A small masked image model, trained from scratch: 395000 training examples.
Rows from block 3, named by matrix and row number. Rows with one number belong to one attention dimension. Each number is 128 + 24 x the weight over the matrix's rms, rounded and kept within 0 to 255. All counts start at 0. Numbers have three digits each.
# v: attention query, key and value (stacked) (model.blocks.3.attn.qkv.weight, 576x192, the v third), inputs 96-143
# proj: attention output (model.blocks.3.attn.proj.weight, 192x192, transposed), outputs 96-143
v.5:141129115137159116146116125125132159105146155099125142132117100111124131142107124110118130158104123146121120123163118128145120130116131148103125
v.6:129144116130094165147142141128114161143133141137146135119129133150129173123140117114147094103121088155139148103154107162118111138115152121117132
v.7:119164116121117149123122124124118148085184160114124147175143130133156163152113152112134161150147140077126131142123145126091077167139091125130144
v.8:142093110104125132116141121125083129126099121156106137178101126129139135130121139098152119114123117156140130156101138159096101108107130145107113
v.9:163170150146140110141094119136133095179107137144139142131161136119154088121133124191128122102103099133112146136107118131101122102118120168165114
v.10:153109128126130146143107171135157121146101153116109104169174118139132155129177113074139118134121161151114161118125115113147141143146152150135140
v.11:151167106103114152107111133136169150100143142116183114147092125137129156113135146146101136122126127110142144175092103138134118125121103153133125
v.12:151123122140111142160121158146128153118119139131118119108152109142141115130139129140112140132174149132133111122116133151092112125120161175125103
v.13:142104109135120137117140162138116136121109109112145102149135171125134154125176136140153128139158163094112158139124128159150130120173145108154164
v.14:107154116143140112138100132121132109159131138144122142185128117115129133106088113174120153093169130163122158142180155105153132080127120109137125
v.15:131116130144184110149155127106133150098142106125103172130158147136148114139129143113146122148118132126099100119125145153111156108129141108121139
v.16:087134140211109144123131135108139123142107114132131107127070141083091113113132151077178130169130093126136136158171134134131155079137139076113080
v.17:151128059132139124124116114177146145144131104148110163193134121093148107126133172133149106167170120128112130135109174112131091124123129115094132
v.18:123133108114135141159119135119117146154141121151114137145132135121136136150095133155108092126123138123134161123131104153171131096164120131136104
v.19:086135139092130164107135136156134127128175136120126119152116117123152195091138122131112109071171155075102135157148139129097128095122078159143126
v.20:139172124146148109115122154137158147132114121124124159161142136138102150093140117109153167134126092119154165139141134155134100110147136143123115
v.21:099150087143149113104111117122144135107116126146123128152124122094145137108161125113107133148133131059151117159111113124135129102130171145137132
v.22:138103141163137135178171108109165122117141100157156106132112124145123111090096116142165119138161145143142127127125141100147139098098109079119122
v.23:077116150157129141127108157156113075142102143176097119143158140107106095114103157125109107151162127138122105105122138132136169129118128125108126
v.24:157124154099149137137145132153134125121116148143123138117095112097108121095122130132125073133123138147117101136138089144116146127122111144111139
v.25:149076137108130145098135157093068129153159108136165150125113122103198158147126114150100119083104142133122122119133070128110144117099098135159124
v.26:161120173120109141101141142125106167121091134126117120110131129098124120103182128141108155141116109091123115140139157112124072113163118128156112
v.27:100147116118121125072127132119099116120145148157153127097204137147142178118132120128079136130120110087117143102146123133129104123163140101111136
v.28:123112110152143175156108095083170127130155145179079092179088161123102086134165195112135134143144139155146138140134169151147175109105121123129075
v.29:158102102127122118091104129088100103101123106115115129125124140161123099148108154162112157128110157160151152113099084108099149170119128150115152
v.30:137096137114113138130155100117111117152133110128103127154111123160159158165127143170092168061141136160142136120163131110125143117143170166129106
v.31:142104152146129105128135137142126140183107139098112129101123142109136148135141140130105115169135108111120123177103136127148122092163145125116104
v.32:092124166159109086101101107109088164131100111118090127121113106157141142143160165142082133099127162137131101126128053122138099068124107133161154
v.33:113117115153117092160140135136183093142094094134104145139080115144131140105171097115138083110104149170130108173134081150084158105138149130100151
v.34:142130105124126117172103124156151101112129111130163127116122119104145103143165128168098175119110139101126170108079124144109117129125123150153169
v.35:141137104181135106103182153123105107122111129133139076089151121077150116128204125134138064146126135114123122134126146102117128120151107132163092
v.36:109084151144145085127090119131105140119120190142133156133147114117158199110152085157136125130165125082124119127115077120135101116102104147120138
v.37:082132145169184105097129093138113199138100059141154148192100104178090153186102098171108107123139125179156144079191126123131138117018125133074133
v.38:112129150117128113080151144156146144077094104106126094105096154115159104152180126139114119157087160164091116160121161140089124168108187113196121
v.39:160093142113128127131114138076087083126122132120130101118136177080127127139103143081134087135090136176172140099162081096137117138145083095150157
v.40:133131129146166141116099143128141127084130149080126104150148147150119140138118122122131075148110124115116106122100117178107115173115116150105158
v.41:139134107093096129156167113098116096147144101135095154157110138087066145137039103124123136067101128120173098136139133116113128140165114116126100
v.42:183105150147101153104160109088063088090095110078159113164112132146135136179105167090185150105182120133139108114183102098151085138111082160162163
v.43:138150090183092168127111123140080112115108066100168156085167146120121096124106149141112099136095075103110146126094157102117113122151081161130113
v.44:141112122073147064138143119113119150198136135144119125148114143136147144111094132115107141086142114154166115144150109094135130124104149132086131
v.45:196112104159133108135169151169137111086092059152166134147118135114151089136060137102169154146076119156121119163144116124090140129124177199148139
v.46:166135100084100158105143107164129098159155118154161172112141102131106087154054159121125189115136116159139139141138108128103160103179141146117091
v.47:138164140151096154119109130159090127155118109126133123108159124142156138115138162121139082113100112166138088128124115086090096147115133119118095
v.48:123153159163152133121083111117155144112135111146152130113120126115153162148104137138081100127118089139124160138134165133151121131060112129119128
v.49:132113130130152160122113146162088114090127134115096213120124129126123148107146124115146119133147114144082159099124138145157091094122163091128135
v.50:113109115098118116177121181138179180132127156128126101164128163134119168100095116155149120163163113150120061139175138114094148137178120163119125
v.51:132133121132113134141109155147131119121145151130123162117100117090131130143143149131113133083150138108117105133151118150125166133158135120118130
v.52:124141100140088140141089126108124095151121112133171106124150151142122120111138147093089151142118112118096128073151113111115139127126087127138135
v.53:109163140104130158131105130084150121134130102147134102125130096130142103123137144159094143115112117132108134126124158132100122123081087149149105
v.54:120109133150104130203160116151116122123132121121127112108152145115127131122114140122127150159132084100136160109108136125111128111131138117158140
v.55:145137151100125106125127163135140132116098113133133156154134140135092075097100108120104152145098119162117131134152095122065127134121134126093158
v.56:119144106148123104149131136123136137138127137112111116106139129173117124105088130133120151156124165150100101165104127129109157147128146130141131
v.57:139139102120113160107125101156115100112160155146126096106118137191148151124114125137172144131117144133111130122144150141129105112178146132123100
v.58:159138146129151134100146119174110121101137091120104087142152082124085140154111125115099111096141128120138139085109126122103142115105160114134106
v.59:149134121148144102107128144116137111129097091128093126140119114135110109117086137112115153130123154123126143119099096141085149140114098130119146
v.60:138113119107129134123139124104185124143117118122089121164129138153093108155083109144118167154101145138093169084139153137141143100132093125138161
v.61:069100119123128128134104100136111143102144151112090129152091099152138112147121119136130111182113135123130090083107126144149100091128131116129108
v.62:146086080141157099116109131108148100149147148118128117121114150126110093126102124130121104120112137152118078139140126106127130116171101142152166
v.63:144132149149124129161127126122087120148128140130089117128146110131129125101083093079105154162087163107104154111132131116121106097130107134135146
v.64:099122143119150113142148112132104186107114144142142151109158162105166112128106144144137140131116105137111145107116178141112150114132162113109155
proj.5:138137126103070134146167118150105100109167122168127094105125147144126122101137103132164103121107132150163113113099175135119126139091114142151150
proj.6:159111111103127129153103109135151099131100164126137134159129143107114140089150109141102163138151175110141099153150123108151109149131116114142154
proj.7:110120142104144101157138113155107113095073139137146092058112104115099097106138107125148142147114087138150139132088137135183154096116134119114121
proj.8:128137171118185158145125146141153140122158128135147116092140131104124124148129134123109122128101140113123117108135108118141146130148091095120098
proj.9:105115090112082156137148125137144107098168136147089117121085104157117113126105122087140109149102174125163111112164115156132135120114122124121125
proj.10:140131118103128136085135119114160111126136115118134133103108133111131065162061130185110155127140095096158118150132131154140140093118095139118119
proj.11:121100099123108127135121099138106100133135146114103156094159074120152103100122120122148124156124114127133128116153115145149119102120144136125129
proj.12:135117086127129131103149127104127126136180155149156140107120143146132117127107107133129112131103146139115115112139123154155126144118073118128107
proj.13:126139166106151146137137118151125131159109106145149137168142121132102116170109163125154129115105088143123124150130122091172177088106135151106119
proj.14:121103149150136126169153146141147142157140144112117143120138122139132155122161133110138103157154141102167117136107101139102097160145156145103103
proj.15:127124180146115129145086136126109130174108141132108127153126109159090130110107065083102173104137145139130126122125159097137136137146123115101123
proj.16:128122100102134084165111129130118140129144127108105132143119125110132118120131145158098112107152191118129128113117127116098125179122166190129160
proj.17:109111130142098120160142133106126144132156143146145094067084130153109146113127114111145152086093109119130129134156105138138153123124161116145087
proj.18:153151154111102152135138096111155122129136105134111172115152166133137152108161111129150162113125114136100069124141117116101134157103119147149156
proj.19:154161118133102132150133177122110094128134111129145147104134139165120105150128115145133121159112141145103084124100101134154134155090160073119126
proj.20:128135149128127119140138169128104113128128144149145094116132124130132099155123129114100093115126146106127127127155124111120151113133133136153144
proj.21:131129153127128147125138152123142137158120128053135152095119146119102146157114121125158118151154109134145180088154139136133128086127140126138170
proj.22:113122116142080130113085138140135161142112154149086175136126115113121097145138146118122115121116145124113093138160113153085147172159163165155103
proj.23:109125149135154099105132104142135174104130160102114112120105148129116152149143130101123137119115111139113133132136105081157142133140141119133124
proj.24:121146096132107113113116080149155160122117106127143150120148136149136125154169104135135156105137100131127148156102141165130104134143167114138118
proj.25:096153115047088128152116110131153097132139106112149141132165135141102121116126097128140146124148127164091071155115138162175118151166144110079120
proj.26:133121122158156129117106160127155089125151122132156141157089140143133160109113139114150084138158142127145173146133128137119166157147120124130137
proj.27:158128139094142115158109095129151116169125129149122126155101135077115129116137150132153123094099133166102108170108130081127171107149135148149121
proj.28:108137158119085098131132137135124127117109120090129144120131108096159141116087120124147122132129156118134097109138113116151129141136146125104138
proj.29:099142163108144167136186138166114149118132133121133122124156115182134135132126112117105141129127099107104121168126154145161076065142118155143113
proj.30:135116099124182140130144146138112142116109152095150128118159152115101119142089100106132098165123122141126126107104113108131127133125105122113161
proj.31:127131127135133135158111129118106121081128142123144142157132096131100142100126089135153142116122172172128160091126110136128103139148159112128158
proj.32:151112147101118087120117167143135100110189128132157065091122152112117136124108116108110074141181090123191128111131122161121137132105173084119060
proj.33:156082169113133125117178161136064169098158149104101157088167111154133136154136115131137116158167121122126142130158123117148136152097143090120116
proj.34:065143135137119113170140140073148145150130142138084135126123102126114153155142105089165132140144129099106117173139125116108097177161082096137109
proj.35:134159172150132132170085123118075135128092136130161142145113109165107139064108091130151194111128123188145109120102101135156091167122134140114121
proj.36:136125061117098212119172118126115097105140089083129064133118126139118074161129132127137120127135131144122074093126157126190115115106178131108131
proj.37:142096135143074164126173163125161099133149152107104148072109110137114115125096207086063133158088118057129143167124129177160155115139185103111113
proj.38:127115128135165100112080120143120173119125134144111159122150130099138127093120139111104146145171110096122125100105098103119131126148077152130121
proj.39:108186161158169081083121131108128114122118101110174143158088138171091107135120153129096115079177098130133161142099125124101151110093134144123100
proj.40:137132117116063125124149147123165111141138098142159103101136127104172119084115142075142171113138156158107138112167130143183172096132152137113120
proj.41:091118137125166110123085134109105115152128187147134139138116120140181076125146173134166110179144169104145163138135182127089128148138096140129149
proj.42:140184146181158079111116153133136129192115162104136150148113150075133059111101144155052130130117121123138157160057080133044147105127123171115119
proj.43:139105115129140054122122128126158110129093119120046096182118101155124124133151134144145180118135194156150106104122143140136134138128132132158105
proj.44:134123188139132164107146138144092137116168135138162126109156105154120112185116119155176129175133138099158153111156177141152117144152114150143138
proj.45:127088114117136093109099134178122176182127104120066174052175128136122157119124118123065132139131168117112139101143104126125130097121167136142116
proj.46:168083140148124112139079128082130129109103177133054104109130118098151108134130084168131142132099156110128108143113148088185116148099113123127131
proj.47:182126136153133136115118128101121100078105074128131093110118100169105152099132114117096170145174117103143174074091130160188136136110124107156128
proj.48:119138123067094102104165134117180085125111095131117130136127139122136139112118151145145149122113200085148100085148117093130104134154150118113170
proj.49:110130128136118104097157129107135114133099141087154081162129123145136078120097146155120115119110142083158151142145123073118141126124116138147122
proj.50:157143155161124143160184124137127099139164101136173173083117143137187110141170110123094178100148134144118183111116130140149146137099099094121090
proj.51:121168122129113158107139123109112136115107126102137109172133136135108095121132156156113147144104114145128123093127117119151104146091139142118110
proj.52:144101118130127111109160139168159130126115137130099125170108144131141156127119120146173111130094173131183154138129137111122082156113133116125193
proj.53:133159131116124118125145159147129104143148138135113144121125132096146151114108110108139134155154152110130114098143137135173148122164128092122180
proj.54:129144148100118117065122130117128127141102123142143149101148161158157079123137128114116121106139148132144128156170077096133158126106142143130067
proj.55:081113112201128140149105126179140112143188155132114113106111123146187159132174157132166137120123157095135116133117136121145134104140152130135106
proj.56:162139136108118138145131114123105158111125148132160105125133121093136146131115108143158150146148118136154164130129133137119100173146105098100094
proj.57:126138150146144152156132168109145157148082101124125119115135148124116153124152154141091097116120093124158136132155134137138143098104079096131138
proj.58:085117114122122106154096101137131121187147128161152148164095128115174095097126121132109113180106127120154141170082121118147107132129126133147129
proj.59:126058091090100118150121089164104122135157166129133099122078112124143124135155103176137100148110121149140120143109126150159108137144118133099144
proj.60:145143119160158068152117095160094151114182147145123126114143104110170176142148147138147088136149146081167113163131136087154133153148168140163129
proj.61:175134139137117109168149139094114173120107124163157135108180164142090126108087096097101166117116132117118153178145100084108161158116097151119113
proj.62:101161174126149172181110108144119133112117131135107139109134098109142135129143108127103129126153105154114160146109136147164125120126108117099123
proj.63:123138126146153130080143161126148152105153145122124105139163113121154131134127120174189111123131169098145151158118116130119136106093161126105114
proj.64:135140145148093133134129114121136077150130096113110123126143088139137135119125134105096127105128116064166158154145114101146086154106118132115092